From a checkpoint of a small image classifier: 24-pixel images.
Rows from block 5 of a small image classifier, named by matrix and row number. Rows with one number belong to one neuron. Each number is 128 + 32 x the weight over its row's rms, rounded and kept within 0 to 255. All counts start at 0.
After each neuron's rows are labels from the 100 images, of 14976, where the neuron reaches its highest value: "responds to" is what is common among them. Only what is clearly more common there than usual is listed. The data: single printed letters, digits and signs in grey, bent and noisy. In brackets: how many of the 100, against the usual share in percent.
# fc1: MLP up (model.blocks.5.mlp.fc1.weight, 1024x256), inputs 172-255
# fc2: MLP down (model.blocks.5.mlp.fc2.weight, 256x1024, transposed), outputs 172-255

fc1.671 [176 153 136 128 127 150 124 160 106 144 104 114 164 196  99  94 123 115 141 155 123 160 103 132 145 141 144 127 143 124  71 165 113  88 134 122 128 124  98 131 172 142 123 131 169 118 119 134  74 137 148 126 178 158 232 130 135 149  77 105  73 104 168 163 164 108 121  81  97 173  96 122 145 128 156 119  50 152 126 107 132 137 121 156]
fc2.671 [153 134 117  73 156 136 214 132  89  79  82 127 174 159  87 102 128 113 162 154 135 115 175  63 104 118 131 130 117 153 157  89 159 137  47 103 153 112 145 105 119 137 120 116 125 185 141 135 125 157 194 186 172 105 129 103 130 142 158 128 124 153  80 131 112 136 112 149 187 151 150 130  85 122 161  98 153 137 124  89 160 108 143 114]
responds to: digit (66 vs 13.4); the character 8 (47 vs 1.6)

fc1.2 [141 118 142 106 119 164 212  69 137 129 142 177 175 149 135 177  89 141 123 106 139 170 182 180 132 105 159 206 121 155  90 163 122 110 132 115  33 105 122 123 146 163 118 148  97 108 161 117  31 135 140 102 176  86  81 135 161 180 142 161 131 134  78 136 128 152 130 121 133 111 137 113 190 161 141 143 145 120 153 133 147 138 139 144]
fc2.2 [ 97 108 152  80  88 148 154 119  86 170  86 116 143 123 173 110 146 154 141 122  72 105 143 154 158 164 145 110 129  64 171 176 126 108 117 113 160 161 154 176 115 161 121 143  69 104  99 136 200  86 211 145  88 110 110 130 125  74 170  69 150  70  81  91  99  98 106 136 125 144 171 152 112  86 122 113 106 203 130 180 168  70 159 107]
responds to: capital (72 vs 35.6)

fc1.616 [138 142 105 128 116 130 166 102 106 186 114  90  98 156 157 221 101 139  96 134 138 161 162 126 146  72 121 124 159 135 148 177 116 112 133 172 115  97 131 107 163 152 142 163  91 136 175 154  99 171 112 106 109 111 111 172 178 106  65 169 145  68 115 195 133 108  77 136 126 178  95 130 171 134  68  95 116 114 172 145 105 157 134 142]
fc2.616 [100 121 187 117 148 181  93 103 122 157 129 147 120 105 133 105  75  92 109 156 122 107  96 141 134  89  95 127 122 140 149 149 103  72 142  72 148 119 141 117 126 105 101 167 101 177 120 144 169 106 174  87  70 117 117  96 163 129 112 154 153  62 167  79  68 150 110 170 159  97  89 162 132  95 148 131  58 172 132 165 126 121  75 168]
responds to: digit (70 vs 13.4); the character 3 (41 vs 1.3); the character 2 (29 vs 1.3)

fc1.22 [116 207 143  96 127 153 115 115 161 140 149  76 102 102 160  73 153 132 100  99 128 133 158 226 138 174 190 119 137 148 110 111 161 163 118  71 131 178 201  97 154 140  98 115 151 100 130 132 121 180 211 105 101 135 158 168  75 148 127 110 108 147 119 153 144 117 143 198 123 124 167 172  76 157 134 155 136 112 155 117 119 170 146 151]
fc2.22 [ 45 108 143 108 131 121 108  87  44 109  78 177 112 138 179 148 129 162 154 127 106 166 191 155 125 132 166  72 123 136 128 110  92 108 132  79 126 147 117 118  91 155 141 139  94 130 137 161 165 111 124  81 142 179  92 132  91 127 121 181 107 124 110 143  96 188 142 103 120 202 141 125 119 132 102  99 105 156  91 122 128  99 105 140]
responds to: capital (62 vs 35.6); digit (37 vs 13.4)

fc1.422 [129 108 218 112 140 131 115 174 161 146 142 162 133 197 109 127 116  61 102 179 128 175 139 141  99 121 111  80 177  98 146 195 123  95  87 149 133 120  73  98 125  90 104  82 120 161 115 163 132 132  43 146 101 166 118  91 149 147 152 112 173  94  93 122  87 122 130 133 120 185 164  72 106 148 108 131 116 112  94 179 131 101 124 169]
fc2.422 [ 63 175 143  72 155 107 181 102 136 103 135 129  74 183 137 163 181 168 149 125 111 110 126  90 102  59  73 140 116 155 134 142  55 126 143 111 159 149 100 118 165 143 148 121 131  98  82 107  97 127 134 158  97 169 131 137  90 143 136 187 136 145 128 182  64 127 147 181 166 146 121 142 109 130 126 121 106 110 152 141 138 136 101 129]
responds to: the character % (34 vs 1.5)

fc1.83 [158  93 134 149 125 115 123 134  84 143 166 126 108 167 163 164 155 107 153 134 139 110 149 155 148 149 106 105 110 101 124 155 114  59 157 150 159 125  98 130  80  62 130 127  94  77  99 143 130  93 106 103 167 124 107  79 113 111 143 153 129 100 124 129  82 118 148 157 168 137 139 158 137 156  68 117 120 130  68  95 147 148 122 106]
fc2.83 [121 153  83 111 126 149 137 138  99  98 156 123 119  57  67 117 100 102 149  96 102 161 168 131  56 142 136  86 109 116  59 101 100 167  84 113 137  87 121  99 150 109 156 110 150  67  80 173 127 136 228 152  79  79 150 156 107 130 125 178 177 147 169 166  99 126 137 125 153  64 143  80  98 150  92 168 149 177 155 133 136 120 100 110]
responds to: the character % (60 vs 1.5)

fc1.19 [ 68  91  77 107 126 118 198 164 133 108  95  61 124  85 179 169  58  75 150 100 105 144 134 136 126  96  98 141 115 204  85 103 119 111 136 178 129 117 148 113 166 111 106 158 184 155 145 126 138 163 139 151  90 111 154 140 144  90  79  40 109 148 168 172 120 110 101 138  74 144  94 144 139 109  77 130 103 187 111 186 141 103  71 190]
fc2.19 [ 96 138 100 102 178 145 164 134 143  91  72 140  43 109 116 165 127 115 181 161 131 171 132 124 170 135 144  91 107 132 151 100 130  73 123  98 148 165 145  91 121 169 107 115 161 199 100 136 175  76 150 121  56 150 141 134 130 137 106  88 118 168 150  84 115 135  94  82  39 143 119 111 193  75  72 140  76 171 141 148 123 137  90 131]
responds to: digit (53 vs 13.4); the character 3 (31 vs 1.3)

fc1.666 [188 133 115 147 200 100 152 186 119  99  75 131  67 140 131 150 141  83  71 159 116 134 154  91 168 153 119 164  96 124 143 153  52 115 137  84 122 143 121 146 175 112 141  92 179  78 139 141 123 106 178 112 161 112 160 152  87 132  97 114  70  69 143 164 149  83 112 149 125 149  68  99 104 124  87 125 122 152 114  82 137 176 156 171]
fc2.666 [125 134  60 114 145 128 135 102  65  54 141 100 122 109 133  71 119 116 116 148  97 175 145  83  90 173 116  88 155 102 195 188 126 117 138 121 109 140 164 183 122 179 126  85 114 199 109 112 154 139 116 158 132 116 165  93  99  83 146 164 147 102 112 103  96 107 142 126 109  98 119 114 100 177 142 153 110 130 154 172 171 115 116 105]
responds to: digit (59 vs 13.4); the character 6 (47 vs 1.3)

fc1.512 [126 137 113  75 191 106  88 113 105  99  94 167 154 105 141 121 177 134  50 157  95 115 102  95  75 181 125 157 111 121  69 167  83 152 151 143 105 140 134 141  83 102  62 142 105  78 172 125 145  99  99  92 135  58  86 168 140 133 119 111 157 140 127 155 141 175 141  84 153 183 111 129 157 136 141 170 114  93 113 142 123 139 125  68]
fc2.512 [ 81 101  93 150  76 111 148 175 104 100 151  56 125 108 125 124 142 135 107  88 128 162 122  82  67 108 168 129 101  60 175  95 127 118 123  99 159 123  98 122  79  86  71  71 166 157 157 136 207 158  84  90 169 119 171 116 122 134 128 103 134 128 111 167 148 105  85 135 178  83 121  74 146 117 167 146 186 135 120 120 141 149 131 128]
responds to: the character % (55 vs 1.5)

fc1.710 [123 144  55 117 151 153 134 121 132 147 118 146 167 166 135 183  82 165  75 116 119 168 151 173 140  39 178 183 159 100 114  77  72 148 156 187  99 106 132 162 133 187 101 141 117 113 186 116 120 106 144  88 147 142  62  85 100 164  79 142 140 122  92 186  74 117 133 159 147 135 151 162 128 197 125 152 141  89 131 141 125 139 176 166]
fc2.710 [109 138 171 166 132 133  68 128 176 124 168 168  89 155 128  80 134 107 105  66 100 103 140 108 119 225 156 163 158 127 142 174 135 141 152 125 192 142 141  97 130 110 152 130 142 114 120 150  91 102  99 146 104 155 144 148 151  89 139 103 131 137 166 142  70 139  70 124 106 129 114 131 127 126 139 157 130 208 131 178 198 101 120 160]
responds to: digit (40 vs 13.4); the character ? (30 vs 1.4)

fc1.732 [ 43  34 135 108 172 130  92  72  81 108 144 133 146 144  46 170 155 151 140 150 117 114 107 138 131 159 136 138 101 158 147 146 181 103 152 131 146  71 143 157  67 129 129 142 142 101 122  96  90 114  74 131 132 117  96 152  77 160 107 103 125 116 122 141 118 130 118 115 189 138 141 142 158  88 142 154 159  87 108 106 144 163 107 120]
fc2.732 [120 194 114 155 110 164 145 125 104 168 100  81 114 125 134 111  87 145 142  97 122 156 123 116  95 145 137  85  89  66 129 138  88 124 139  81 118 135  81 141 147  98 155 137  93  72  81 122  93 132  77  55 112 138 102 101 161 143 145 125 123 133 114 105 180 169 108 144 171  70 130 115 129 108 143 111  93 210 209 150 136 141 164 158]
responds to: the character % (80 vs 1.5)

fc1.76 [138 121  97  88 146  87 106 131 182  86 100 154 132 174 135 182 140 105 142 183 140 138 152 162 126 161 129 125 140 119  57 156 116 121 125  88  95 101 132 133 124 156 154 140  95 140 101 127 124 189 117  86 182 109 195 127 177  63  51  83 130  67 122 139 124 133 184 108 111 108  86  86 155 152 127 103 140 116 128 135 100 147 159 150]
fc2.76 [112 117 160 126 130 101 156 129  81 118 138 111 204 112 125  88 150  88 142 115  82 117 140  92 100 146 133 108 135  81 171 108 163 136  71 113 127 108  42  96  73 130 102 117 169 124 100  79  99 130 121 103  99 116 151 148 106  80 161  79 116 144 176 127 111 130 120 174 117 189 139 139 116 126  95 117 136 178 165 184  95 109 189 113]
responds to: the character % (72 vs 1.5)

fc1.647 [127 128  79 101 122 131 103  64  81 117 104 204  84 137  88 191 104 177 112 149 171 119 164 107 150 130 127  93 121 183 102 118 176 100 158 190  99 119 153 111 138  79 139 113  67 133 107 152 105 116 149 108 134  96 172 117 164 144  89 172  96 136 188 175 103 124 140 169 127 123 128  82  97 146 157 108 107 195 119 138 113 153 139 152]
fc2.647 [174 123 175 183 103  56  62 144  95  98  95 144 131 101 135 115 108 123 112  52  88 146 115  80 164 165 101 166 154 102 158 157 176 155 148  86 145 178 129 132 125 135  97 142 127 187 129  87  85 131 140 191 142  62 129  78 140  85 150 109 166  91 124 143 137 118 154 137 114  91 140 163 126 137 140 169 124  48 116 112 127  99 166 139]
responds to: capital (84 vs 35.6)

fc1.195 [137 189 212 100 176  98  65 115 171 142 143  52 197 147 130 148 161 133 137 131 138 148 114 143 132 145  94 110 107 181 146 100 104 123 123 128 144 107  73 172 113 140  74 135 117  85 154 124 114  84 161 129 121 131 177 194 130 139 110 155 155 172 115 145 144 186 172 156  95 174 148 105 188 143 116 114  64 152 143 127 150 168 172  81]
fc2.195 [ 84 181 162 132 160  84  73 140 157 154 157  86 193  93 117 167 124 145 149 191 145  70 145 164 133 121 163 117 156 165 129 130 117 194 119 159 170 148 100 122 163  85 121 147 104 165 150 128  98  80 176  58  90  90 121 165 176 143 152 171  60 213 163 181 131 132 100  75 127 142 111 145 208 175 149 132 139 163  99 116 128 151 140 123]
responds to: capital (84 vs 35.6); the character E (79 vs 1.4)

fc1.555 [137 141 103 111  88 137  84 127 134  98 106  83 105 156 130 177 107 116 178 176 133 100 114 122 106 132 102 118 120  45 100 127 138 133 166 113  99 115  85 177 138 169 131 133  95 199 198 142 144 157  87 153 159  92  96 159 140 135 149 150 147 168 107 150 154 147 105  53 128 132 176 134 108 143 101 106 141 149 132 118 167 101 106 101]
fc2.555 [128 152 135  69 177 134 121 167 160 144 199 131  93 169 108 117 154 109 101 152 110 147 114 116 120 106 104 145  97 161 109  45 173 129 151 193  98  99 130  91 166 105 123 156 103 161 169 123  87 129 196 142 164 115 101 121 132 130 114 160 145 124 124 194 120  98 161 127 117 107 151 142  89 154 108 132 136 167 135 137 160 157 118 153]
responds to: capital (88 vs 35.6); the character D (51 vs 1.5)

fc1.534 [153 141 154 108 163 110 126  80 159 133 170 156 146  78  79 173  99 142 127 103 110 107  43  99  91 108  93 151  68 136 151  88 158 116 153  94 158 120  85 137  89 118 112 189 153 116 150 130  93 126 105 128 173  79 127 119 185 109 103 115 139 108 126 188 135 132 164  93  78 149 162 136 133  78 143 140 171 101 134 101 172 148 155  84]
fc2.534 [ 72 144 163 131 144 100  78 128  93 101 158 147 138 139 130  86 117 164 104 136 132 140  73 131 181 123 166 130 112 122 155 108 105 151 151 110 103 110 149 148  61 145 119  80 147 115 109 162 123 183 137 103 151 134 128 169  83 157 137  62 107 120  95 113 150 165 146 100  99 207 152 102 104 171 155 130 150 113 126 133 165 107  89 124]
responds to: the character % (79 vs 1.5)

fc1.49 [ 69  74 143 121  91 146 180  90 133  99 156 123 140  77 122 105  85 117 199 108 135 154  92  76 139 125  51 134  99 148 155 129 124 120 100 101 100  95  80 156 132 113 124 134 139 147 136 168 130  94  99 168 145 135 168 134 136 147 104  87 192 204 128 214 134 159  99 123 126 150  74 164 130  60 171 137 165 173  99 198 132 147 105 126]
fc2.49 [ 40 171 141  99 142 173  99 145  90 140 104 112 167 131 142 152 114 160  95 133 101  94 172 102  94 146  97 121  73  77 163 107 136 129 177 159 123 157 123 125 130 107 112 133 139 105 148 171 150 135 179 102  86 145 162 166 141 153 141  73  83 129  89 130 109 151  78 103 120 176 111  68 131 148  94  49 124 144 126 151  93  86  75  87]
responds to: capital (79 vs 35.6); the character T (31 vs 1.3)